Rows from block 5 of a small image classifier, named by matrix and row number. Each number is 128 + 24 x the weight over its row's rms, rounded and kept within 0 to 255. All counts start at 0. After the name is the row's rms in percent of the matrix's.
After each channel's rows are labels from the 100 images, of 14848, where the channel reaches its highest value: "strongest on" is what is common among them. Only what is clearly more common there than usual is listed. The data: made-up ball-and-stick molecule models.
# c30: last pointwise conv (model.blocks.5.c3.0.weight, 192x192x1x1), inputs 0-95

c30.72 092 [125 129  65 107 113 107 112 133 105 115 105 114 129 128 127  94 130 119 115 141 122 133 135 119 111 124 101 129  88 116 111 104 126  96 152 110  79 146 114 141 129 138 141 102  95 100 175 152 142 136 149 122 114  97 173 129 126 125 133  96 113 133 133 141 106 199 102 152  97  94 106 124 156 169 125 170 130 115 146 118 119 130 136 104 123 101  63 141  75 141 140 136 149 137 181 121]
strongest on: small balls on sticks; branched

c30.94 102 [142 116 116 162 140 157 123 144 121 139 145 123 145 129 118 158 131 130 138 152 124 126 116 168 128 154 141 139 140 124 111 160 119 140 111 145 152 119 105 117 140 135 158 133 151 102 127  96  95 128 109 130 150  81 116 105 131 141 129 114 111 131 152  91 108  84 129  95  88 152 135  96 109  92 164 105 107 142 127 194  99 101 112  96 154 133 161 120  99  99 106 143 123  88 130 131]
strongest on: small balls on sticks; balls: three; balls: four

c30.160 101 [114 110 134  96 106  99  86 127 126 145 131 127 100  82 185 120  92 127 133 103 145 148 155  96  97 138 155 133 152  94 150 128 137  90 141 137 134 126 140  71 124 137 102 110 118  76 143 122 105 139 144  97 139 109 140 147 118 130  94 141 174 145 133 160 146 102 107 177 124 143 150 147 167 173 131  95 111 132 100 118 122 135 146 149 124 135 186 156 124 126 112 120 109 155 136  97]
strongest on: space-filling

c30.123 101 [128 139  97  73 117 113 125  97 107 134 127 117 119 101 126  93 138 122 142  89  87 132 125 146 108 138  92 145 108 149 141 110 153  94 132  98 160 133  97  61 112 137 103 114  94 141 104 184 110 140 162  87 149 124 122 112 122 130 133 153 101 111 108 117 110 143 121 171 133  88 121 138 144 155 108 132 123 119 107 124 108  96  88 109 140  84 115 180 102  89 134 137 146 170 134 143]
strongest on: space-filling

c30.135 096 [118 135 117 117 142 131 131 149 146  99 104 127 132 130 128 127 133 161 100 111 154 132 127 124 126 157 130 110 139 125 130 128 127 124 120 119 142 123 157 168 109 123 175 156 142 124 114 120 130  94 177 100 162 167 116  79 142  89 136 103 110 104 112 196 147 109 120  68 141 108 101 185  76 126 111 165 121 160 118 147 138 122 172 127 150  99  99 143 115 120 138 105 108 131 126 130]
strongest on: space-filling

c30.186 095 [139 128 152 104 138 122 127 107 157 146 144 122 120 153 124 144 108 124 177 138 111  92 131 121  97 130 150 156 133 133 112 149 146 149 127 119 186 128 144 134  99 105 149 149 131 137 129 143 136 118  89 128 142  98 125 155 146 106 167 161 139 136 139 104 100 121 129  88 129 136 103 140 164 115 146  98 109 105  96 154 136  72  91 121 126 132 155 123  72 101 123  85 155 142 103 109]
strongest on: space-filling

c30.143 095 [151 158 121 130 146 158 110 156 129 151  85 111 110  97 153 132 160  91 135 135 135  92 183  85 131 102 116 168 123 156 111 121 132 114 150 128  97 158 124 131 151 136 103 134  97 118 148 189  97 123 121  97  98 131  70 138  80 110 111 108 109 101  90 157 128 132 123 132 158 102 147 123 110 140 124  97 158 127 143 137 112 130 120 152 112 119  91 173  96 119 144 129 124 129 102 179]
strongest on: space-filling

c30.151 114 [114 150 124 149 158 120 146 110 123 136 109  64 147 110 118 133 161 117 125 130 110 148 117 169 122 112  56 110 133 136 152 140 124 126 142 109 102 101 119 127 118 164  99 108 121 166 114 124  91 137 111 120 142 165 108 148 153 156 151 118 118 121 131 134  90 123 114 146 105 120 120 122 118 115 168 110 152 158 183 130 161 144 142 126  95 155 122 120 139 126 117 172 115  82 178 126]
strongest on: small balls on sticks; dark backdrop; balls: four; balls: five

c30.50 103 [132 131 122 118 135 136 134 172 146 116 101 107 119 135 114 144 116 125 186 143 143  74 164 131 108 112 110 124 170  90 125 140 122 122 115  96 127 116 126 139 140 131  99 131 122 169 149  94 111 120 162  87 123 136 157 130 139 132 127 127 130 156 138 137 132  99 158 136 142  76 109 124 123  80 128  99 150 144 145  78  71 154 156 119 123 155 165 112 121  89 135 133 174 133 117 125]
strongest on: space-filling

c30.13 104 [140 107 152  74 124  82 143 148 113 134 112 125 137 134 123 113  95 129 153 112 128 137 121 132 172 101 119 141 122 172 141 146 125 143  97 122 119 104 116 114 135 147 119 115 127 102 123  98 143 118 128 140 118 127 151 178  91 104 184 109 102 112 118 151  86 108 114 142 129 125 135 164 190 149 105 166 107 109 138 169 103 110 134 143 149  94 114 149  64 111 110 126 208 166  91  87]
strongest on: space-filling

c30.147 107 [124 131 126 129 139 115 137 122 142 131 131 139 125 142 157  75 160 113 127 135  62 176 104 136 135  94 101 140 154 131 125 123 115 117 122 140 116 151 104 131 118 151 136 101 148 138  98 134 122 144 140  78 121 119 157 111 116 113 116 154 171 145 140 156 138  99 147 125 126  74  91 117  84 125 160 141 124 162 121 119 132 104 138 124 129 144 178 128 212 139 130 128  87  97 124 108]
strongest on: space-filling

c30.154 103 [137 134 102 118 134 119 158 117 129 127 117  82 120 138 104 131  90  96 129 128 199 172 143 113 146 118 148 133 130 191 132 130 114 117 159 105 128 130 153 148 128 124 115 126 129 116 146 121 131 143 169  95 115 104 112 123 131  67 105  94 133 112 127 134 137 161 149 185 139 147  98 141  67 112 117 160 113 149 134 116 116 146  93 130 132 108 140 174 109 119  95 126 141 120 118 146]
strongest on: space-filling

c30.69 093 [111  98 109 100 167 100 139 107  82 116 135 119 159 113 124 181 149 143 159 175 108 127 142 133 128 141 129 122 118 121 140 100 137 140  92 117 107  91 122 150  89 136 184 142  87 128 111 139 146 113 102 120 116 102 103  79  83 139 106 124 170 120 147 111  93 158 136 122 148 145  94 106 138 167 126 112 151 124 148 159 170  89 112 139 120  92 107 127 115 136 157 106 162  93 164 122]
strongest on: small balls on sticks; branched; balls: eleven

c30.38 111 [125 125 128 114 167 121 132 153 129 125  98 179 138 112 126 174 135 140 156 136 112 101 136  83 144 113 109 114 107 136 110 127 129 126 110 118 117 126 129 183 143 135 133 114 118 135 136 123 119 143 124 122 119 123  95 156 134 153 160 163 174 124 131 155 106 121  71 175 129 147 155 119 106 148 145 167  87 129  72 145  88 145 101 143  92 126  85  94 116 178 125  95  94  92 135  95]
strongest on: small balls on sticks

c30.168 117 [146 142 144 148  93 140 123 116 142 138 137 117 134 124 135  98 145 123 121 135  74 155 138 121 105 121 148 142  81  62 112 115 121 133 137 100 120 130 121 125 147 105 118 133 140 107 155 139 137 103 153 148 108 112 135 153 134 135  97 139 118 140 140 192 199 106 126 132 125  91 128 112 137 113 105 142 107 100 123 137 136 148 143 130 141 134 185 142 175 152 124 105 147  64 161  96]
strongest on: space-filling

c30.39 122 [154 134 140 117 119 114 103 148 125 115 133 125 136 124 128 121 124 114 126 138  92 113 115 119 145 136 122 126 134 132 131 143 138  97 130 134 112 118 132 107 135 142 112 139  98 153 180 125 135 123 137 154 116 131 146 119  89 131 109  83 151 126 145  99 141 152 142  99 134  92 120 100 180  98 122 162  94  94  58 171  56 113 156 127 110 122 126 128 160 152 179 117 116  94 106 126]
strongest on: space-filling

c30.65 105 [132 142 131 167 107 101  94 125 125 126 131 144 125 128  91  91 176  97 110 157  89  93 151 145 137  94 151 132 143 114 153 134 124 130 152 134 126 132 140 110 112 145 112 143 117  96 114 165 151 126 122 122 129 139 117 145  80 133  91 122 109 116 139 116 112 110 117 123 138 133 120 137 202 112 106 102 122  99 102 110 157 108 135 118 112 120 102 168 110 115 102 172 155 163 133 116]
strongest on: space-filling; dark backdrop

c30.10 100 [133  94 105 117 130 129 117 118 107 147  95  94 103 146  88 110 132 121 161 112 161 115  97 137  82 187 132 102 162 182  97 106 127 141 150 128 142 126 119 105 133 119 104 117  96 129 120  90 143 137  77 126 113 123 119 123 142 132 162 145 109 118 114 128 105 163 162 111 127 102 111  91 203 141 161 169 131 145 106 131 110 130 136 149 179 132 140 102 128 136 118 126 125 156 137 103]
strongest on: space-filling

c30.181 081 [134 156 136  85  98 117 142 109 106 118 146 155 143 108 113 158 111 141 160 144 133 131 120 129 144 115 131  87  79 152 133 151 114  83 121 149  76 127 136 113 127 125 121 118 114  89 146 147 163 123 118 140 157 120 125 118  92 126 135 154 114 188 152 159 124 117 149  96 129 107 108 170  98 124 135 166  88  75 108 106 110 123 164 158 110 165 121 115 104 137 149 122 134 100 162  81]
strongest on: small balls on sticks; branched; balls: eleven

c30.176 104 [ 90 149 129 129 111 128 171 143 113 138 118 114 129 121 132 154 131 106 167 145 178 150 121 161 107 129  93 148 116 121  87 118 155  90 129 137 128 125 133  99 141 140 137 121 154 179 150 117 126 125 108 131 115 153 107 118 132  98 156 168  98 105 129 144 142  95 134 127 131 129 141 117 151 113 116 156 126 126 104 125 141  79  75 139 174 162 122 107  93 113 153 139 186 136 156 106]
strongest on: space-filling

c30.91 103 [144 126 131 116 101 128 136  82 135  86 131 100 137 165  98 126 119 101  96 100 144 112 142 113 102  96 147 112 143 141 119 167 125 101 141 119 169 137 128 104  89 135 165 132  80 123 134 106 102 140 125 113 147  74  97 142  91 128 115 109 129  99  95 117 115 124  87 141 142 125 130 105  97 130 130 118 118 140 140 178 107 148  91 149 136 168 112 142  67 124 143  74 121 156 128 116]
strongest on: small balls on sticks; balls: three; balls: four

c30.77 094 [122 146 129 117 124 113  89 158 132 122 147 110 104  96 142 140 105 108 106 153 109 107 132 116 100 130 128 105 119 133 141 134 151 150 129  98 125 128 137 122 169 129 143 144 159 114 113 113 175 110 127 158 161 132 107 167 103 132 180 155 124 104 142 127 128 111 108 190 123  63 123 132 172  62  91 150 121 125 128 136 106 142 127 111 115 160 134 123 143 120 124 131 177  72 120 157]
strongest on: space-filling

c30.96 102 [111 141 132 110 147 113  99 114 110 152 128 152 121 140 109 176 120 143 140  98 164 137 117 101 125 109 143  99 128 144 116 125 106 122 114 141 146 130 144 133  99 119 143 138 125 151 118 115 101 127 124  95 113 161  83 107 138 117 160 131 151 151 148 160 134 152  92 177 131 136 112 146 191 135 135 154 116 127 118  95 156  99  82 153 162 148 170 138 181 113 118  93 163 129  68 117]
strongest on: space-filling

c30.134 098 [128 159 109 112 130 107 135 114 108 166 142 151  73 148 147  71 116 110 119 108 116 169 126 157  93 133 120 123 139 109 127 108 128 117 125 152 103 128 124  69 116 102 154 122 100 148 141  88 103 149  96 105 160 122 104 101 128  80 119  91 137 130 126 164 125 144 114 161 146 113 120 128 119 152 116 106 134 187 108 104 122 105 158 142 146 136 149 141 155 114 127 123 179  80 129 102]
strongest on: space-filling

c30.62 095 [115 141 114 129 136 110 129 152 125  95 124 125 124 120 128 130 122 113 136 107 114  98 126 153 112 110 132 128 151 134 133 147  96  99 128 107  69 108 135 148 133 121 139  99 140 117 138 120  97 141 136 142 139 127 155 117 159 112 146 138 159 123 133 132 122  70 145 138 150 124 159 161 124 151 139 136 166  97 119 128 119 121  96 107 125 107  97 144 132 121 118  92 130  99 213 102]
strongest on: small balls on sticks; branched

c30.140 100 [147 143 160 159 118 116 175 128 122 143 115 144 146 115  98 181 130 141 169 130 148 175 125 154 144 149 160 131  98 133 121 118 106 139 131 141 128  97 122 154 119 138 116 148 146 159 128 168  92 157 178 106 121 115 130 119 138 118 129 125 133 155 154 139  99 147 128 132 114 149 107 133 140 108 141  63 124  96  96 144 144 103 142 177 117 106 181 116 135 139 100 138 127 144 107 131]
strongest on: space-filling

c30.12 083 [161 112 181 142 139 179 146 176 124 146 159 145  89 121 110 152  96  91 115 167 123 117 123  98 127 159 106 121 109 138  67 116 173 104 157 181 143 162 188 131 149 152 121 154 202 162 153 163 136 116 142 174 125 128 155 120 121 137 128 153 123 116 162 118 126 143 151 117 108 131 100 169 132 130 116 133 140 110  99 116 114 112 160 104 147 110 118 112  92 128 141 134 120  95 122 114]
strongest on: small balls on sticks

c30.121 108 [ 98 133 117 165 111 121 127 110 108 153 111 123  53 125 119  98 155 103 105  99 140 150 123 131 120 132 174 119 109 189 162  80 123 104  92 116 129 125 147 128 104 154 138 107 133 124 102 131 120 103  91 114 143 137 167 151 111 161 133 143  67 101 122 152  98 140 128  63 130 103  98 151 114 159 134 121 117 157  87 123 150 132 134 106 144 116 154 190 139 129 125  96 136 112 124 113]
strongest on: space-filling

c30.85 080 [128 123 136 141 140 111 136 103 116 129 115 158  73 143 126 113 137 125 122 130  87 100  95 117 142 115 121 137 131 151 104 144 150 127 133  92 104 143 128 119 136 100 153 134 123 108 163 161 109 129 127 109 158 157  98 117 162 170 141 116  82 144 159 114 110  82 164 124 150 158 156  96 135 119 109 137 170 125 105 143 140 153  96 149 103 109 118 114 131 129 137 195 137 209 144 127]
strongest on: small balls on sticks; dark backdrop; branched

c30.15 076 [ 90 120 159 132 139 145 125 158 136 116  89 101 114 122 128 106 157 163 153 163 119 118 160 159 148  86 106 138 134 137 108 104 154  98 149 113 129 109 131 135 144 137 136 147 121 149 129 139 143  86 126 133 125 174 115 108 109 110 113 130 192 139 140  77 128 128 132 122 112 131 141 168 113  94 124 151 145 146 111 151 139  91 118 120 120  89 124 146 137 170 151  99 119 153 100 162]
strongest on: small balls on sticks; branched; balls: twelve; balls: eleven

c30.127 108 [114 131 121 111 145 129 144 136 104 110 125 136 138 133 142 101 146 154 148 114 105 115 153 137 120 143 119 109 140 154 119 153 137  99 135 114 137 148 101 129 117 135 148 123 128 134 114 115 102 105 107 167 134 134 141  98 120 154 141 197 144 151 145 147 154 127 127 107 160  80 114 126 117 139 118 155 120 111 112 180 125 117 158 140  84 102 189 126 104 125 146 124 161  94 106 138]
strongest on: space-filling

c30.70 110 [152 132 105 146 163 131 190 139 154 100 132 120 159 119 138 120 129 132 147 111 157  87 126 158 149 150 147 130 137 132 155 134 110 146 130 119 165 169 129 120 118 106 157 148 109 157 156  92 106 124 124 136 116 132 106 149 122  90 139 121 107 108  83 105 131 122 144  97 142 152  99 145 113 101 112  98 115 130  93 182 171 128  80 153 121 133 106 141  94 154 153 125  95 109 146 165]
strongest on: space-filling

c30.113 099 [154 110 125 103 115 130 117 152 146 140 125 152 117 136 132 121 147 121 119 168 105 123 130 138 147 160 116 136 130 125 137 121 168 152 121 169 158 122 120 130  85 139 158 139  91 127 142 170 167  88 121 154 141  77 131 115 119 134 135 147 155 106  99 139 130 125 109 100 129 107  90 118 138 120 111 134 179  63 117 137  99 111 110 118 122 132 132 160 125 156 113 108 134 114  93 160]
strongest on: small balls on sticks

c30.33 107 [129 115 153 153 127 123  99 138 118 162 177 112 145 116 114 124 158  91  70 145 107 131 142 122 145 101 105 117 141 121 113 131 124 125 138 149  81 105 126 129 156 160 125 135  90 136 107 111  95 150 147 106 131 113  78  97 103 121 101 115 109 127 127 115 140 109 140 161 105 153 130 111 115 179 126 140 160 131 115 133 169 117 114 142 170 118 113 140 133 117 114 126 120 161  92 116]
strongest on: space-filling

c30.187 098 [ 95  95 100 110 154 129 111 112 125 133 103 114 112 112 133 153 110 106 154 124 132 111 130 125 143 140 122  98 146 154 137 146 126 129 130 113 133 114 118 151 137 142 134 115 116 136 162 116 138 172 121 111 104  73 113 130 173  99 154 106 120 135  77 155 139 108 160 122 109 137 153 105 115 124 104 137 163 151 128  75 141 104 109  99 124 123  84 115 134 134 104 148 128 132 152 128]
strongest on: small balls on sticks; dark backdrop; branched

c30.108 101 [122 127 113 110 138 142 146 138 142 118 158 107 165 124 110 112 126 132  75 110 155 129 111 125 120  68 103 117 160 115 123 122 141 113 104 120 137 123 109  92 128 117 158 142 142 177 107 133 164 143 130 155 134 139 124  92 115  92 127 171 133 125 161 121 116 114 109 200 113 134 144 122 102 125 118 170 108 147 109 162  92 143 104 118 162 124 151 124 144 109 113 130 116  90 148 124]
strongest on: space-filling

c30.49 104 [107 127 199 153 138 152 137  91  95 177  96  93 100 132 123 132 109 104 147 100 120 121  98  85 111 198 100 113 146 131 151 177  96 120 152 105 118 132 114  84 101 106 139  94 151 120 118  99  97 116 142 145 138  84 151 108 169 134 132 127 117 113 128 121  86 105 144 126  80 110 120  96 122 125 128 142 150 111 133  84 114 133 163  84 131 111 111 139 149 146 119 104 120 117 133  98]
strongest on: small balls on sticks; balls: three

c30.117 084 [145 134 149 113 112 143 127 124  99 112 133 106 135 134 132 119  96 124 140 113 125 139 121  84 143 124 112 151 115 109 113 126 138 108 150 170 130 157 106 118 150 112  95 149 168 112  90 111 115 107 139 127 140 118 163 118 115 168 148 148 110 140 113 187 131 185  83 106 126 115 136 136 208 158 148 114 126 116 112 118 178 126 100 132 143 131 154  81 128  79 122 125 149 175 135 118]
strongest on: space-filling

c30.1 110 [162 128 113 111 111 107 143 179 123 104 105 113 156 111 108 142 109  75 108 151  97 139 138 143 126  90 115 122 111 124 118 135 118 104 153 145  96 137 146 171 127 155  87 129 115 108 154 133 130 134  93  97 127 129 156  98 124 115 146  98 112 129 136 179 116  97 132 172 111 129 114 111 134 125 108 120 122 106 126 108 121 149 157 148 171 128 161 141 157 163 121 140 132 112 143 119]
strongest on: space-filling

c30.40 103 [121 127 132 147 158 141 135 139 127 122 104 145 106 118 106 152 150 148 139 122 104 153  99 141 139 123 120 152 100 146 145 118 138 116 161 136 113 135 135  91 105 126 136 124 132 130 129 133 126  82 148 108 117 126 203 116 142 139  66 156 132 111 165 206 153 109 121 113 138 128 159 126 146 118 126 149  93 138 128 100  95 158 127  97 142 168 120 111 133 142 131 145  64 113 128 135]
strongest on: space-filling

c30.93 078 [126 119 127 136 149 157 117 142 134 172 132 127  83 121 139 141 160 148 124 126 127 134 151 112  88 135 141 152 124 120 119 143 194 142  81 102 124 133 127 112 132 157 146 108 148 133 115 160 181 128 111 144 120  99 128 146 146 145 133 150 123 115 207 125 140 155 135 151  81 129 113 136 133 135 159 122 162 140 116 143  98 135  94 165 128 141 139 110 139 103 141 123 140  99 181 118]
strongest on: small balls on sticks; branched; balls: eleven

c30.89 120 [119 146 103 136 117 132  82 130 137 147 114 131 127 130 123 134 113 138 107 120 106 148 149 161 123 154 140 114 116 139 112 110 142 107 124 145 129 127 133 114 134 110  66 137 123 136 147 111  74 146 121 116 128 122 110 155 132 126 141 149 139 167 116  95 103 144 125  89 110 139 165 133 177 143 160 174 102 134 178 174 127 113 133 122 144 132 167 103 105 109  97 161 128 153 128 130]
strongest on: space-filling

c30.107 102 [108 141 104 149 123 108 140 162 130 119 124 108 102 136 128 162 188 158 118 128 144 116 157 140 114 125 139 127 125 114 120 160 101 154 163 130 102 137 127 135 136 157  91  89 147 124 111 102 122  86 143 129 115 131 138 123 145 128  93  91 157 143 118 145 102 156  93 122 105 136 123  72 194  95 115  99 123 133 114 134 158 114 121 152  93 131 100 118 101 146 156 140 140 132 126 125]
strongest on: space-filling

c30.95 103 [144 121 145 118 118 139 139 122  94 133 134  88 138 123 109 136 137 157 129 116 138  95 103 128 116 156 161 121 131 158 137 164 113 148 156 111  96 146 121  58 135 118  88  91 136 113 124 100 125 135 101 135 128 149 113 173 109 164  98 131 137 124 121 114 166 147 117 113 151 163 101 142 123  98 126 163  99 129 105 107  91 144 130 176 146 134 179 138 155 118 103 110 125 117 164 144]
strongest on: space-filling

c30.82 097 [161 132 143 161 162 127 161 104 129 116 141 127 139 118 143 161 138 110 118 137 136  75 129 133 150 151 147 130 139 148 148 138 145 134  96 119 125 145 156 153 152 101 144 157 111 156 151 114 137 135 164 131 159 130 182 178  74 122 127 116 134 111  89  93 142 141 148 139 169 128 109 141 110 104 183 104 141 118  89 131 142 134 134  90 116 162 108 147 152 100 133 154 136 128 115 144]
strongest on: space-filling

c30.167 103 [151 127 129 139 144 130 139 118  93 127 160 100 131 116 110 115 126 146 133 126 137  61 133 111 148 151 111 122 169 124 120 106 138 128 121 118 109 114 126 133 148 124 121 113 120  99 116 129 126 133 120 187 145 161  93 123 113 121 132 166 117  96 106 118 131  98  77 120 100 104 152  79 118  85 104 167 107 152 124 113 136 171 169  99 114 112 129 109 112  89 111 113 126 122 120 130]
strongest on: small balls on sticks; balls: four; balls: three

c30.169 108 [144 117 132 134 139  84 113 171 140  76 125 115 117 134 122 111 153 121 134 120 144 157  88 114 141 138 148 130 117 143 136 113 128  96 115 124 138 133 129 126 149 112 120 122  77 129 142 117 131 105 142 145 130 115  90 133 168 117 120 121 110 162 120 139 121 162 136  94  80 165  83 127 172 129 114 136 168 117 164 132 106 102  99 154 104 138 135 143 179 120 125 147 114 145  95 107]
strongest on: small balls on sticks; branched

c30.67 109 [136 144 129  93 152 104 118 132 119 125 115 126 166 158 157 130 142 146 146 170 111  82 146 122 144 120 112 102 139 113 138 144 117 150 155 126 123 102 159 115 147 134 120 103 110 114 151 148 107 118  55 101 119 136 138 176 102 117  91 129 113  87 119 149  89 116 123 150 108 119 102 175 180 129 156 116 135  86 156 138 170 121  97 151  84 120  98 164 107 113 148 133 145 148 137 113]
strongest on: space-filling

c30.46 103 [119 116 130 109 150 147  94 131 109 113 162 137 120 144 152 106  92 139  84 131 108 107 115  76 122 111 133 112 131 123 106 106 104  74 135 153 119 109 146 108 128 134  92 137 133 148 148 121 139  98 155 122 116  94 108 123  96 144 106  94 135 126 131 150 100 134  90 174 148 125 146 110 128 116 139 131 137 149  80 127  88 157 161 153 149  91 152 130 164 140 127 153  81 109 104 126]
strongest on: space-filling

c30.129 103 [113 118 104 137 135 107 166 127 117 137 116 128 158 113 137 162 133 118 123  98 149 121 130  89  85 100 128 106 126 116  61 150 123 126 114 155  87 112 129 150 139 129 144 137 106 151 158 155 144 171 210  91 105 111 145 103 140 149 146 167 156 140 122 127 146 134 116  88 130 150 109 131 157 110 128  77  90  87  97 121 139 111 103 110 141 142 122 124 173 110 114 138 171 131 103 103]
strongest on: space-filling

c30.53 100 [113 147 162 164  88 142 125 139 151 128 140 113  91 136 140 145 158  94 122 135  83 119 134 126 121 141 132 140 137 135  83 143 151 133 124 138 123 163 125 141 167 124 171 131 173 103 136 168 120 154 103 173 147 127 119 126 107 148 192 196 141 132 142 109 132 142  77 105 116 108 105 130 142 162 146 134 151 115 149 114 106 143  89 139 123 103 132 112  87 125 135 147 121 131 147 124]
strongest on: space-filling

c30.126 087 [165 126 159 131 137 139  99 115 115 126 110 126 145 115 113 148 125 139  93 107 118 111  98 146  95  90  87 130 106 122 113 150 112 152 143 125 124 145 138 165  88 152 137 121  75 114 181 115 125 130 137 157 138 175  94  92 130 148 133 136 143 113 111 109  96 161 191  75 101 111 121  99 127 163 133 119 127 134 155 169 170 114 133 112 110 133 134 102 153 128 135  80 100 106 103  76]
strongest on: small balls on sticks; branched; balls: twelve; balls: eleven

c30.41 107 [148 125 166 136 130 162 112 152 148 142 172 124 151 144 130 147 148 116 133 106 181 161 103 138 129 168 169 153 127 121 131 151 108 149 134 129 133 140 126 192  84 126 150 134 141 121 101 116 157 102 171 122 113 134 127 138 121 155 123  94 131 149  87  91 140 112  95 156  74 115 123 121 104 144 136  97 115 103  97 138 160 144 135 150  89  84  87 103 127 114 119 134  97 162 118 117]
strongest on: space-filling

c30.101 106 [111 101 119 151 113 115  62 104 108 135 129 134  59 114 151 111 177 141 122 121  97 137 156 138 128 163 120  96 116  94 127 100 152 100 139  91 127 115 128 150 158 124 104 124 110 142 128 135  83 135 150  82 120 115 142 156 152 116 149 141 115 131 150  80 145 110 138  96 144 110 155 125 103 145 106 139 129 127  95 143 177 166 114 160 131 167 113 116 148 142 157 122 113 140 132 123]
strongest on: space-filling

c30.178 095 [124 102 120 130  89  98 107 127 139 114 149 111 135 125 127  97 123 129 134 157  69 105 154 123 148 110 193 122 128 136 135 111 180 108 132 114 148 133 139 128 112 168 142  96 111  67 150 112 111 117  98 127 155  94 159 132 135 106 127 152 163 129 108 125  76 113 145  94 185 110 133  80 131  65 152 151 131 148 145 176 163 127 119 125 188 164 120 130 122 126 148 129 130 167 179 143]
strongest on: small balls on sticks; branched; balls: eleven

c30.74 090 [131 108 152 121 159 136 133  92 117 136 159 162 144 155 127 165  82 121 141 145 143  99 119 135 134 111 156 128 146 130 125  92  97 101 126 157  95 110  86 148 136 117 150 123 141 131 131 143 144 143 101 131 127 164 142 131 157 156 144 114 131 136 175 107 125 129 105  85 129 119 145 155 150 123 145 136 184 126 120 131 112 127 158 168 137 120 148  69 146 120 129 103 111  92 103 131]
strongest on: small balls on sticks; branched

c30.64 089 [143 125 128 129 138 121  95 111 112  94 119 128 108 128 121 146 111 109 133 134 112 131 127 129 106 120 114  99 121 147 120 130 118 137  93 123 119 100 104 118 112  79 151 136  98 108 128 118  96 130 104  98 138 117 146 148 131 104 140 129 146 146 111 126 167 119 113 135 170 112 134 131 122 120 108 127 121 182  52 123 145 150 135 123 129 127 148 134 146 122 124 130 199 136 138  99]
strongest on: space-filling

c30.104 094 [ 89  72  82 139 157 106 122 151 131 117 136  79 138 140 120 116 100 137 128 116  98 164 139 131 101 129 138 103 137 167 131 133 102 121 124 133 130 122 173 154 117 161 133 129 123 161 160 146 156  89 103 135 105 155 154 116 118 146 116 149 143  77 128 135 122 147 140 130 133 121 100 220 168 155  88 153  84 130  67 114  62 136 157 151 148 180 132 106 146 124 138 130 150  91 194 100]
strongest on: small balls on sticks; branched

c30.118 120 [112 139 148 111 115  90 119 149 130 105 154 125 104 105 123 180 138 126  63 102 135  95 131 131  94 113 107 125 139 125 131 145  84 132 135 156 164 106 107 157 130 150 128 109 122 126 113 111 126 128 116 111 141 141 119 123 152 172 118 144 108 157 130 138 144 119 121  96 133 153 109 140 162 115 101 208 132 142 119  93 131 149 149  94 164 128 171  83 137 170 144 124 135 128 126 134]
strongest on: space-filling

c30.57 111 [117 142 147 121 113 135 170 132 132 113 128 101  96 135 118 128 128 131 141 138 186 142 135 120 147 144 149 123 128 153 138 118 140 111 108 125 132 127 175 134 113 128 109 128 142 132  82 122 109 118 152 138 135 128 135  87 141  88  86 102 136 141 124 123 103 124 133 195 153 147 128 131  58 131 143 116 136 159 140 134 162 112 140 137 120 156 155 171 152 124 113  79 121  56 138 153]
strongest on: space-filling